From a checkpoint of a small image classifier: 3.17M parameters, 203450 training examples.
Rows from block 7 of a small image classifier, named by matrix and row number. Rows with one number belong to one neuron. Each number is 128 + 24 x the weight over its row's rms, rounded and kept within 0 to 255. All counts start at 0. Numbers have three digits each.
After each neuron's rows are labels from the 100 images, of 14848, where the neuron reaches its highest value: "top examples" is what is common among them; "colour at peak" is the nearest of a few named colours to the mean colour under the peak. Only what is clearly more common there than usual is listed. The data: close-ups of made-up surfaces with and without defects.
# fc1: MLP up (model.blocks.7.mlp.fc1.weight, 480x160), inputs 0-159
# fc2: MLP down (model.blocks.7.mlp.fc2.weight, 160x480, transposed), outputs 0-159

fc1.170:128116123143132129126135127092123134121150128125129129128133132127126132125160121123081140127114143123197147127189108129132143133129127139137126119141176101132141127120152146129128153125085143125056140125126127128159116130160106097112130144128131128127129116119131128117128105112136115125101151124005137157145116139128130071135145144098130134164132129134136133156123130148103145178048109133127128078147128088081107127154209160105130129190124128083138106122128130126130125122121141
fc2.170:126129128128123120120129129105126133129109123122080110131132117126129134106137129126132089122162128121154130133135124127121147134130143123112125128165124121127120097173127078124129131126144122119067126120134128130136128127130118126124114185105192148063148139150129136121120127145126130128116191120130114125122127126128127041214132129131108131139114119123131135135117129115121004114127112113133120176128079125108129128068134144105128127125121117127128128128128131114203064129139156
top examples: stain; wood; specks
colour at peak: brown

fc1.127:127146128152126178107127129121177144121127132129129132169126141123126112140129114091129111118142126153063071130125128130128126127127255124164130126141103129123128127119183126128080113126168129112125161142118204170129124069130134130127131106109125132130127127099128133128132125076128129131126129127125129131127144136098129139140136186124096129155127129128154148125148139126161128083134112129129128173130127146126142132126093128077125150128126114141132128128093132123129123126128088
fc2.127:127128128152128177128128128150097107119052155128129148128113114125129128200105129123081129137124128055128121132121128128129128133123069129124146097120133128095177135164126165107167118127129140197204144131127150128127128115078129127127090128128128160128129097127120128140128106128127143130128147119128153129131129125128138103128125160134140101042128128113133065128143128119128087114105111204140126128088188128116128128129128130093128128128127155136129128141128133128127168153112147
top examples: dent; bright spot; tiles
colour at peak: white

fc1.276:128127132117148130062128135127125147111144109129116100128116127128127186165127120128168126122147128167128132120128127142128128128129124126128127127111151132177124142240129129128128128128144133127135099128113127110127122130128127128126129137129128131128128152117118177110129128128153128134128117127116119127113130128113087128201132223097128130131127127126128086128131129127122123133078131127223131128134128126103148128128097125128129255122117130142119128143128116128126147132118137
fc2.276:132127129127141130130128085079127124125128094131147157116130128107128138129119125135005219136097127125137107127127129129162128113124121125125164134133143128128164137136127115125157115128127123193101119126122133115109091057129129128120122122128075159135099152134123158165114127118128125126106126128137160149127127120109127135129128133013148115071127127132128194126160129136151130122126137138139125121130135131129128128127144130127130129123173198134131128125127125126115129123136136
top examples: dent; circuit traces
colour at peak: green

fc1.353:124154169126170121143124134131045139110128128131117136136124128119130148132134126124120132181128078120127064136197130159122129134130128129132132126061115123129126128105129106150133151129094127140151096228134130154117127110114138099127126087077132089111098126219124127110130129128097089180128132125139146140129128103074113130161120127105101100141128128137128113166130129124122122128135128127127122136128140146125071126120175101136120128116129123133125091128130128127129186132136125
fc2.353:170096139132073132129135126129114070126144116127170080155147177128133105112191129082151127130183177134143181127127127160121115115103146127127129128145129113155116126102102005105127142133132126126124130130117127129095127127176126137105125130126127094128130118128134126129126128125143131173126158128096150127102127135126130197128087129132085108171122115113133126164126126153129125128132184105120129113127097127128138144125128128127140133146144136130124127139129137107126128116129044
top examples: hole; leather; crack
colour at peak: brown

fc1.327:128128127127134151139128118132128154121127150129140127127130124134136127125129160128099120131073134136133121129154133132138110124149132128152101106121143117126128142136103129167088128162139127143128080128125163169141127110126127127107122130131125133123092105167129128144171106124224133138098193128129147133120135077000121075199165102130127126137130125140124130128133147126129103128127121126129117171137105121127118113125132141127127128126123139134132127135080128129112166128124133
fc2.327:150127185126110128134161137129077133131129139148131148134115148085123142133126139119125128126166134060127129173136142139132140099098103129129134179099127120163131137157144103125143122153135141153128131128120128135134127131121128132124128193153105123127087169141100144135108100128151131116127175100119100100119101116040183122128128127122123070100129113096189144132090139161130117130129122135127147135161129129118127113128146127128147091141083224132164128127129145116145121077123129
top examples: carpet; specks
colour at peak: green

fc1.340:131131125126122119166137105158131127123133138126110130141151129146152081127132142107118128117142147123128088113136143108124087130129192128233140142147076126135123158119134126128128118126119109132125127128119126199132130135132126128128131109127130174131128091093133092131074124124123140129128108130060127134187142154088098119133108130121124081157116106124131176126143112117155128125152100137129124206133099127129132130130165129128131145129129128201160120132054129149128124150126086
fc2.340:128133121179130145126127132128111122162101144132130129139128129122137249147104129121129128123128128135120158143111134126128157115133106131156125113070128137126182100132127197115194087129115134129105128087123167108138127110128128124131127116131127130127129070079113128130145107136133162124124128123126098128117126128134131128128113186130207112121088122101127150073188139104127097127116124138117126149122128127118124144103143128067078121134094128129116128129118126127127147153116175
top examples: scratch; tiles
colour at peak: pink

fc1.208:120128084123169140123121123130129209130129087082127137136118122127136102141118141141128126113124130144127112142135128116124128122130205137154136167131126145148129147160148135152077155216119127125132131129090120120127137142128131044129102160113127132128108126128121095122098119136126126175125102118099065107175172145112106093145131144153128150129072128217140106128080132177128119126148130127112127122127175137134128128126118125113128126128123139131129121128101128136105128137091132
fc2.208:127131082123138133144123128127130114133223183110128130128082136197130128142135121121130128105145137125074157128153128127070134154136128135113112155127084123127102119112140130129124096171127084133168131170128129121128159127135106128131166131128127128132075169111129116104128130129111128127139118142181122121129134128129127171123142128116134128108051117069130127105142116113146127105098132151116114128136129127163129141144169129092124128099131070169197128129127128156127089129115085
top examples: hole; circuit traces
colour at peak: green

fc1.196:129111128135131106133109134110124130137135107163130149128129197128130127127162122105102125148122098128146111120132072138131123135131143149140146112102179117146124133144122124092113093127139126128128144133115149187129124123179131136109130130108112146131146126119052133135129153134122122126103136097070139122142160137126075026132128097126124134169156125104122138126141136136096124133018122175193145125133154111136128127141158162079121128127101140119145132131153118125128133127132128
fc2.196:139074117109128122146122126086128135125105124124121172112161126130132134139152145109133130131133141130127160123148126140154139131103124080127127133150089135127127122151084147148137129138127172122083116130134137149131160103066115127123086173113163135088152108152131110145128137160140129072128144117092124122144127108126098059173132114129084147130079116088100128123139143117089063127149130104149128191097106102127132135123141120120181157122128099056129126124127129089153122156171110
top examples: stain; leather; wood
colour at peak: brown

fc1.464:127115115130084133090128130127117129143128124126128125128126150140131165117127157107141137143117129164112118164110129163152109131128129128128114131127107126128128146140124130121096128139063104128128048134166130126128121125168104135108118169111140134123128132128131131124100123167128128127121126122129140129107124129215216108128128098122128100090043094128133108127116149199136146121122119151146128166064128162165125111128112098107059165137129128189150128130130107129128127128132147
fc2.464:136100143128131129136128126128097148111086045131159132047157128128107128128193140099130128128130129183128133147118128158173129123081121129135148137137110140128152127128113129171128173143134175128125131129141130128110124126080095096127116106105165131114171128127170130126127123123134128135126128131103164128125114095138030083128131103134102166128133122099123130130163127158136107127145105111122108150086140117142104147088128128104178128129128122130128127128126187111126125173165131
top examples: stain; circuit traces
colour at peak: brown

fc1.216:139133119106156131184131136123119132076161178155130095129161140129126135120120126128145156185114112130124159145093130128142132146168110213147118106161100127124129130114130110131128130113136126129090138104127127126131127131132108130133090139127131100146135129161132128137124132126103126130107126128141082101138126100130122107091119076140128122116132109128124074202035128128117130096077132121157111116136127124104127111121091099120127130171132196118131126075157146147075164130129126
fc2.216:125127138129125181134123086127126130126126135127139131133125132189182127114105051118038143121111116098136130120124119127128137079151147115142123126109128126134123128129126119137136130128096141133121092128138143128111130129128119124139123147146087095037136132131130127108124125113143133128135138141181126128187111119096148124135129127081131140159198047122130132114094128128135155096130076123136129138173137073117137145129128146113128093145112125119124143100122093121128138070130136
top examples: smear; wood
colour at peak: brown

fc1.213:184130128125132134124213031128144144118126124127124125106150147135131119092095132128122048115130128115133133127104118147129128133163139156126101124128120106130166186146150127128124126138131118106148122129134129166124126138136029124144134112144039125129156104140117098094139147140123127138119102101127124128127125134148146118095147123128126124130129134176118142144129132126130127129130125112176128128126137131125134074211139084155129111125127170132143137137121118128117142121133123
fc2.213:129108131128178128125128160127127135123148128128139142130128128129116105146151121160127125144131129144137129120138126135128129128127144129195115128128092128128121134128128000144128169108128127093072133085119126133144127138139128133166171143128148126171156133128128113099139128131127118135127131139149127138155128156129124128130129107128112132125128131137109112129097128126109128126130169114088127100128129128128128119090132128139129127125096125115091128156128134179128113123182114
top examples: carpet
colour at peak: green

fc1.349:125123093134074112104162071133127128124139133144143140098124132127067166127131127131128082106077125128170125113126114165142122135157167154129125122134131122169166145136115129129134130129135127138136092143111130130121178139132087161117109110128034112137124104125139124132129194189153128147133125059111130127113106109143134127204139126130130133153163095163133091131085118144128118162103128122126128138126137137093101087111130128125127135146128129140128132196148106132123142128136128
fc2.349:132136142128132138102127166132126130165145117128152122130111079142128135174115126164127138144127124160128106101148127127128147124128147098158189122128125128124131155125160126131147154060131160127126125128125129130114110179144126128160193128076131125127134119112128142159129128133102128129127123128140164097084126085133130147110129125122161128127093130149128255122097128089127181127127130126154128086128137143156123121168125128130128156129132133126092128126130144228136124116129133
top examples: carpet
colour at peak: grey

fc1.68:129128128121140119108131128128107136132129125130115184129138255151090130127128127127124159139122149180148128129131106128117129130146128141127131128086132128082210125137116124034143154121133127133109131127124125128131118130148130133147153106121129121131132130134069128126108128140132103119019135068130161149129130120151157128147142109125127125126130132132132121131134093125129158151128123129122079125114123119147139127107135152127131132131135122128131128144129141125112128104128125
fc2.68:128136144110131126156127129098146124117134119126155102140128138119149167125075093118113126126137096124107128132128127074117175147166120122127131152122129141143139125136111080152127138134081129118062133084138138137120118148128128134125070125128113126124123126094114160161119129159231128159085091178170097125128129139121130134136128115126100127138141117180128112125101139124125191103076147131138124064156128165126129128143140128128099127128151165129126123107129056133171135128129133
top examples: stain; circuit traces
colour at peak: green

fc1.274:128115136127130126134129127127129128136132127129123124127056129123110100119127128110110132123118097127116070198184100137125129145120138119119102118119138132124142137105181127109128144128129079129141132140114144140120128145135120128130130127109125082125150140126148127037132127107112112129126128117128131187128123126099104140125125135135077140122127130123143127147150123129180124220095124128123136125136139127130119130128213064128133132146146117139132138238097098116128150128130132
fc2.274:066124129126162161104127061102126149129127129130128130120086129128143117105130134071114129078097131124115162133128129155130164126122127129137131131136127129158129096136114037145135141127129123151110108143152128112136158094103129128126133122132127182129129142130127108064127127133159156180122129127132127183125126128160129127130143127127128129126121124134138131151123127191195067110143140135110070124128101108126128131097130155128172127140129081163129128109129074117134083151170143
top examples: smear; circuit traces
colour at peak: green

fc1.277:129128127127075100140128125134129117128088125128129169180152142128129070075132155078091138157130088129183103127129119162130139207167135168166128127126111125117135131140144118100122130149113132101068109142126135128124138132127130130129150161082117123124118064199112095124117111137121133125125117126116131126152128077138147101110128128147127091124128088129131139128127143130139115130133150130131137091160120121125152138144141134128132129136133147187104128168128118119123103128049186
fc2.277:131147139145128089115117125097128134129103120127131134123198130133144154114155128113133118112127119129128191109108127101174155101192124155121133131126153127121126128118116131128149064128124152116105107115148138135160141140121123103132177123132127114140125066060128129124129126128130130162128130123138125131139130136147146121160147129139128138169174128097201163127123123129169128150146057110111127198157138129082125123134120130079141063163136126132145128095126087149086139127107129
top examples: scratch
colour at peak: pink

fc1.232:129128129155137124139129139116124129129130129132112171121167128128133128121108123053132129116119136124146122130161130082129128128086176145171116127126128138118127129160129128136130128129129053122132114093045127240093129131141124127128128126151101136126128134114124120142146122135137105244128121115108151128159131153143117122127129139112129129134135122127126159128131131130132128148128113202133153209114136132129128112122110116142132138105119131137132127130123126180123099126097106
fc2.232:133171130130144129129138131106127126177096122129127127125205139173139118099114127128176103118164143129095208118106131127138163083157139125162111107126107135139112099094126126110154100128127116107099126073152129129170127127111129111165152136136133123119150098147141096088153130179123138129127126129128065133157137129121101125148126080142126127198120118108129140113111130123132129145197116086082120143150151124127139108100128125103127082136133107127129131105127096128103128127100183
top examples: scratch
colour at peak: pink

fc1.136:137130127128128136117129130131128153128114085134128197127121142101130175130142101104130129156135132128087126104140105082127117134128194168182141124103082109131128126144153122127066185127135083127138117089121181182117131094189128118128140129126089120096117133113093122092136146174152102154073089105100123127124168127129136127144155155100075136129132097128141125126120176152147170119137124150132121082131111138141196142138106128125122131121128118132125131124131128141128133128134136
fc2.136:112127123120121171129105134127129091157074118126128168145147130088121137157071128153090128120129121119165129118123128112121083128124129119115125125132130129123132146160155127123127114130141172160177122107129137110099122080113125179162156150173128142180159081133165184163123150140129143155121145116136120150113134150124152127199128135144130125086106116125134081121128127129157122114129123131130100102037158122069140135128148132104148131130155139087122142185129127143120131134094110
top examples: dent; wood; leather
colour at peak: brown

fc1.289:144107114131127089127140140108132136132127119124111126142127160135130120109158128124109159163127125124149120162131120096111114116130130127111107123125168144110130127134109138110000127076129130125158123160099142177129129083139127128143096119124140127105123182110105124098127141128121121121135128120122144130129126127174129118126122057126127126166141122159122129124097151192135154129155120139120128184120197134128150128111127127131127127144119153188181054115122123139122140157109135
fc2.289:126141092126130123126132112123128220174121116122084125127146146122128123092212127127156129116127127137137146126119122124129042124158141131146128136130119152091125092127048104164123127131128148126050094129116156126131129132155124121133119128091132124103128122127155158119128139149128138160127106133124118141127127118108132129127146123128129133137133104180132165128131128132075104128109069135130076141128130127142131149111137128102130078129150154128157151104129048106140124123152120
top examples: stain; wood
colour at peak: brown

fc1.451:125208166058116128176128093065096132113133129123107151128199127131129157128129126065121120133147132127128127163135130124155141124123128156129105128110127158051099131133129131118128168133130048154128233122144128126148131126138121131113060143165128138127128146154122114129129151142131090141129144114130118128127144122120128128131108129127128135126124135127130126130174128120107129125138145130120129122131092127192148132129110080129132163129144129128128126128127129135133126168131152
fc2.451:128124121182143126087118140136129131113128129128170130128127083124135143150129088097129128100147129173107128123122130138171138175039133126127159128128130042131129130130132145126169061127125127131127128097128128125136153128132163188073140126131126117175132128128099131129106117130134131076052185122114136043126101127128147135100144125107145128134111122127120132131161128110146132131133127136097129175129128129126168129128123099128136132140167135123145128127126129137113130089160137
top examples: wire mesh
colour at peak: grey

fc1.396:179112105147128083123095125127143130143179108134125119124155164151126124080121130128123168166126099181126137133119125121098116138158153127146121117127134126133147185139142127112062148141124102090129133152092128128104121095208073130119085158132139125112100149102127127131108123127129103129128129062142141114128118127141141025128119072123114094141130101169128150130122151170127128174134114138124154146118130128128142138103081126100113147156128130149135109132126125128122129148118124
fc2.396:129142124096128129165124119131127158152138150128137140142125149136096131124145128116129137165126109144121133141186127133117072129122116148142091146131121146087128127133137000120119109166116130046128106129091130122108128170134106148150129130133127108118122103058128158128118127116128127127128061129156133129106095117091132188108149133157156146129139126119138149127091121106138128127089088142123127127133147130143126132132129128110137146051174130144163128127119128126126161143117116
top examples: stain; leather; wood
colour at peak: brown

fc1.36:127130137128137130124111131132127123128086126139112109124133131129169152125157141121125096101121050120140128124145130180124134118114127131157150106083114096133146213140140126125142123128128130145130123125124132133102132140128124091135122068143046128140218085166104127128126131115128127127131128129124108095120128128131112111132111129123135116141124049112132089148123131115131147135097136151123150143157083127104119173142163128140154133123152202131113128154146161138073123083128126
fc2.36:126134100128106119135128129120084161140112126126123152110188118142126126114184129145123126175128126136132124123129128130128142127135165124129043126129135122126122130131147013173137127091133164096100135143155128149132103175167113127186125218128140158126137077079129125117114128111125147129122136129118142127149104144123129128128148104118117143129150125128103129112075146120123118124121129162184142128127110131151082107128123082124126141079147146125127135135131116149150125138138120
top examples: carpet
colour at peak: green

fc1.287:129129137127134124148158089135129142125134052127130113126163178143132128121131104121093128131127128114138137130147128130126132124131179129121040142149153198135124109155117128096131157170142073083128128113129108128171110102129129129113104171121130124130123136103130129129109131144102126123130115109131106076128127106134116115136129110116128120119149139179173121129104126133125128119136126147137121131130133127137135099148084128223111122127103179138130100109094127128145128234130136
fc2.287:154141121121125127129128128129128129125137146128123126126128128128128136130128139130159128128165127127128128127133128128128128132125127128142117128130128129117129128128129000128127125128128129102122131130131128131130128132128127128126128131128128127149128140127128128128128128128134128127128127127125132135134128136128130128127128129125127128118129133129133119129124128128127128128128128127123128130128128128128127130126133127128123114127128123128128128118128128133128126127128127
top examples: wire mesh; bright spot
colour at peak: grey

fc1.3:129122113130127207128129128128131149115135127149155167191129161131167122102125135112124125135148140173114125135132140093128095121090164152077038125129138127159125199136173115131101126128142096116123145135130129115187139090143132076120130161146077126128138119119132121128109136128100129131130132127103097074138131130134108098116071142124087137078129130150131099120075128122131127117140122137160130116141129152126157130123107108165091162129163134122138128165122127154127150153133128
fc2.3:130147131163129101128126127128130128148161105129094130126148164143135101104147124133160124123185147133125133127142129121122135128114135114136112132120040120127114148128119000144108119148121126069126111127115129144127108140161129140137157126146129073118131127136130132128128131127148124139125102133143128126137128128111116130126126133113082129143136112149139132131119124114126140094133126091128127110143068133120130130124121129138111133122154086128122128127125120123129106101129094
top examples: dent; circuit traces
colour at peak: green

fc1.478:127165129130174101146124144090125203134129125188132108122110141131122072143127134121167111146133088128079127133128125105129120125120128123134124118129112131130132108128134141072131129125155066125136135119028129091119127141127121128124164131144133162130138134146121079130133112129129011117124134129160130129153133216131119128122079119130128166128133100126104145127126128117152133155115123115187140128130129125113118129130114146128128146123128123130140128176128128128128128143146116
fc2.478:129129130089128127155131081125128138114069128127104126123124157129128130131120131128129155129140134124111168125147125164166083145128125138131128128133128183120128111126120139135138130127128098124129121129169124117129128100119128126047118109137147146127125135129128120094155128143127160086125111128064129154135131139128044110135131127114110187122122138138124123140170118199109124134134133128139097130100121109127100127112142129130129127113106125127135050015148098133126131196115133
top examples: carpet; smear
colour at peak: brown

fc1.268:144138095158120091138157146139133138069125094128069126168127123159146189132139128106111127138115101128128115127179087127132123146128129150117123128125157144132121094133136126134101114173127128130139128128129201105146105115122131075081126141042112081092132132213127133127120132131110093130128126130127133154128172103122129129142125132097062119125130129156125075154121127130139150128101126167123111131138133101132077136125132127154131150120145127151166109128117128124127124162112087
fc2.268:163102127130129101157134097106128135124142108128095097177128179147130144155133126124141128131143175143130131128134130128087060129142126128161049163133114125137116099112106067125101149161115063127125158128139128158138128128131126122119070148128133113123124167130125112125128131125137102132128144142116090125140140172104135138139115076127078128129122129150137062194132118129076125112131199073119139127136077128128139102116119128133128134133140128127136129142127129137134084126141091
top examples: hole
colour at peak: brown

fc1.339:128105136149124137114147149128125126127182130131107129126122157129128098140150159132108124147130025086135128134191126162124135125124128127106111133176144099127154225126126113049143171132127127177129133144129127129116130123126112154130131143115128157121144134123129096101117130109097113129128097131133129060107128101122127129125044145090131130128124125120129133129128124124128145131130149152136128117144102089114145136127139103128126126127127187106136138127168156193153106128144128
fc2.339:128128127139114130126128122128128128130124127128128134128155126148128122131137128127120127124147122126180128129127128126130128147129127112128130129127129128130128128132128000129129128128128128129126128132128128128128124144150128128131117139128129119130131127112128105126128127128134127136127128129128127130137126129132116128129128128126140137129143127131128129128129128128129111124141130119131127125133130127125128128121108115127129130130131142124129128127128142138128116151128128
top examples: wire mesh
colour at peak: grey

fc1.432:135128127143188134147128150128132130153126130128118125128128128123128067128127115122126197129192129147131104128132126100118128130127127104129132115110123125127104129143129129129118116128130110128128125127124141128123001114130136125090129199127128152124128103128126127146127136126127123127128129121130189141139128124104128128127128125139101126155130128137124255127128130128128129135129094145097188128136112128170171128143131128126129126128116128128138121134046131128128128129116128
fc2.432:102149118127164115096086068131134133110128132140160128092112129147196139120156130089109198171198154139126117129109129093126127099128142129150165123127131090128128149098124191134114115131124130123121129125086129128051136144155114127118133104097063130125081158148128129137149153124148154160127127130138116095127129092136115132112097144077125148128104126138128168128132134129207141127138105121116128148141134103124173138135136134130145129131130128127104128129114129134103157111137178
top examples: wire mesh
colour at peak: grey

fc1.453:128127151130153111124126126136090126088136125120121153127122132126106127128123082129133128139071127106194139125147132098150134126132126127099091129158175127104105133129128123129145126124174124153129130044170130126177129111125130135129138142090128118130159106135131129120128139173074129133144112133121128066126126128110113130135129100143129131127125130200129123129108127146125126140160084129123128127094147158097120046127090127227158126125122151129143129105113128126199127127121134
fc2.453:129131130128128130130128128128128127128128127128130110125130128129130137139124130128129128127128120126158112127127128128128129131128125127128129129132128128129128129127131000128128128128128129128127128132129128134125127132128128128120126128127128132135128128114128127128128127128128139129128128128139131128130128117127127127125128127128127129125129139127131131132130128128130128130128127122132128130129129128128129139127126129128127129128135127129128128125128130127123149137128129
top examples: wire mesh; circuit traces
colour at peak: green

fc1.87:128126128086100116085130111127080129053128130099125073126125126154128156128125128128128132184075119128127137130126133128132134124113128249128115127128177140119131159125128129120128132127131127128134123109127127125125168130128121129127111055129128074129132129142128133127130130151116130128128124127128102113114121139157130100139104130128128132118070118129127000166128128129107126133109135125144129128136163128073120128127116127128128159122129183128128128129128128128127131136129145
fc2.87:131136126120130125132106096130130132133113109136158141080131123157143129100122126134112223134128100140167104106129129095128128087129129094130155126116133096117128130118128076127145126128122132118094130139130131129029133138123129131125118134134039128088115172086128168133126129112166134121128121127136132066127110066134106130111127120087132136139124129117124130120124126127187164132139097127173148129128129129146129140129139128130123127165132126126115143118099138116092130110151223
top examples: smear; tiles
colour at peak: pink

fc1.316:130128119119129133123178025107150128117132127126129113128126170174072142106175160131130055089130140130148125124132103145128111144179157162126119129139131118136154167160128148131075131132127123134126069133126128160197122133128098128129111152148114135115121166159128125129128127141146127153101112102130128128107159115130143108132132124124127194132135090127115109136131159216125115154119131113131135147160127139128126083148131128128131128128161135133156128134120115148110135183136137
fc2.316:126128129130150130126128192128125110115161161127157117128134082163126128226121117126130064128140127141167130105138126145128146150124125129121126145106122124124127127126131063103153126105129167129112154122044128126128131158127128119126137125069179092140188114127128133136116128135092089128111121133136154096130122107138146133109131128123166106126120130132119191111102128054099129131129131137106127116129159138126131129128127127141128124096085175132135128137130144202117161118128132
top examples: carpet; smear; wire mesh
colour at peak: grey

fc1.115:128134125186120166131127123138128129132126112130122125142124132098125106131128133136128128109130116161129106123129126131117125136127255128166130134102128128135128132129133124087134130181124146099136123136105108141124131199126127119126099191134115140124127161122103060152122128119100104143117126126089066089189135128125134136130088130168128124166119115138129125129128129129127136128152128109128128130105169152100112121115136134091134132125129129127121139210064120127124129129138100
fc2.115:126128107124130188167126146121104117126130150131129129127144141129132164147103128127111128112119128115139129145125127125124123127137126126098136162126110128126126123146116244087131096149128124187184127127126175123124127099128129128118137133130127128128136132131165129129115118134128135118128128128138122125127124142128137129158131128123139107038090094112129101105128130156159115062101145181126108113128189128126133152132162129065108126128130131127206128128123120187187130127128086
top examples: dent; brushed metal; bright spot
colour at peak: pink; white

fc1.150:155122134129150117114133129122127127128129092128128128131125125107127182141156115124127154238125106107165113130164061129128138140123136130135129126144126104124118145163068129121132140129164142134128160131131120128108130128173116097126119160126127104080128125123103128126127159122172128129076158129108146130128178142120117089121153131156118170141130119134141106127088146129129158090128119117135129153139128068126123073127160124128125123146177213126135096128129116200109130116126117
fc2.150:129115131123118128128133129128113092135107108128111129125201124112127129130151195127129128128181127131134130132127127123108125148155152106131130128132129119128129128131125123125127138125137132106129129128116128139131095130134116126196113168136146128129160112172137119126128128127129079125095161124079128129127127131127129121206128127128096127124130067130110131107181130123128116100128135096140119121093095128126130215119168140110143127197143129065129126139130120133172128134216053
top examples: hole; circuit traces
colour at peak: green

fc1.251:134126122121129068193124090137128124117125101124166133124131136131126128127130137127132126134126134125119138123127130155135147132131123129159127128132127117099110225096131145140132124135100105120149118128128082128151066186126139107072022196129074133162134107117102127122118138126127127127119131111116149064139126114117128134108129119143141119133143118158128096138125129117116127191148113128134166124128180123125123115135157135149121125141170127128127114118128131125130132111130049
fc2.251:134162128126212200126130128129130127129122185123128120158130127129131128134128128116127128115128127126125138156126130117113130206153119123105148127132128129128129118125166037127126127133106130166192123127133147127128123129098098127103139118130128127173123129127129130032128128130132095128126093157167114130123124136112128142144132112130143128099128103139181130048130135128130127075125127145159113092135129117131120129165157123072130129114129129126129128135128119155141122154126059
top examples: dent; hole; circuit traces
colour at peak: green

fc1.475:126142157126126136122115085120131128099128127137123116130128128145123135132127127130127111127087086127126117135177119130172075123128150148154138071138128149131123139139133124156101140127134129162096135156121132197125129132130096097141129126128131130125083113173128149116183140173167142132181127120093114110137132125108114074123141150130129119128116120169135108128129107111135077171115161131129113144198178185160100103081100119131129135116124175152141107123129147143126173169064105
fc2.475:141143164136100130133135133142128099117124112126182128142103131129125128145125128129128127160090128130152136166114125129131118103112121128125205160153118126131122120117127008114127182160138129132129123121113128153128154127132127128122139091095095071083095116097136130125086128118130124145125126155145132065135129101129100173107129136128126104154123125121137137137128117138123174138131129124124128128173121126127137115111124174128129139091118232150151123126129165121110134075127106
top examples: smear; leather
colour at peak: brown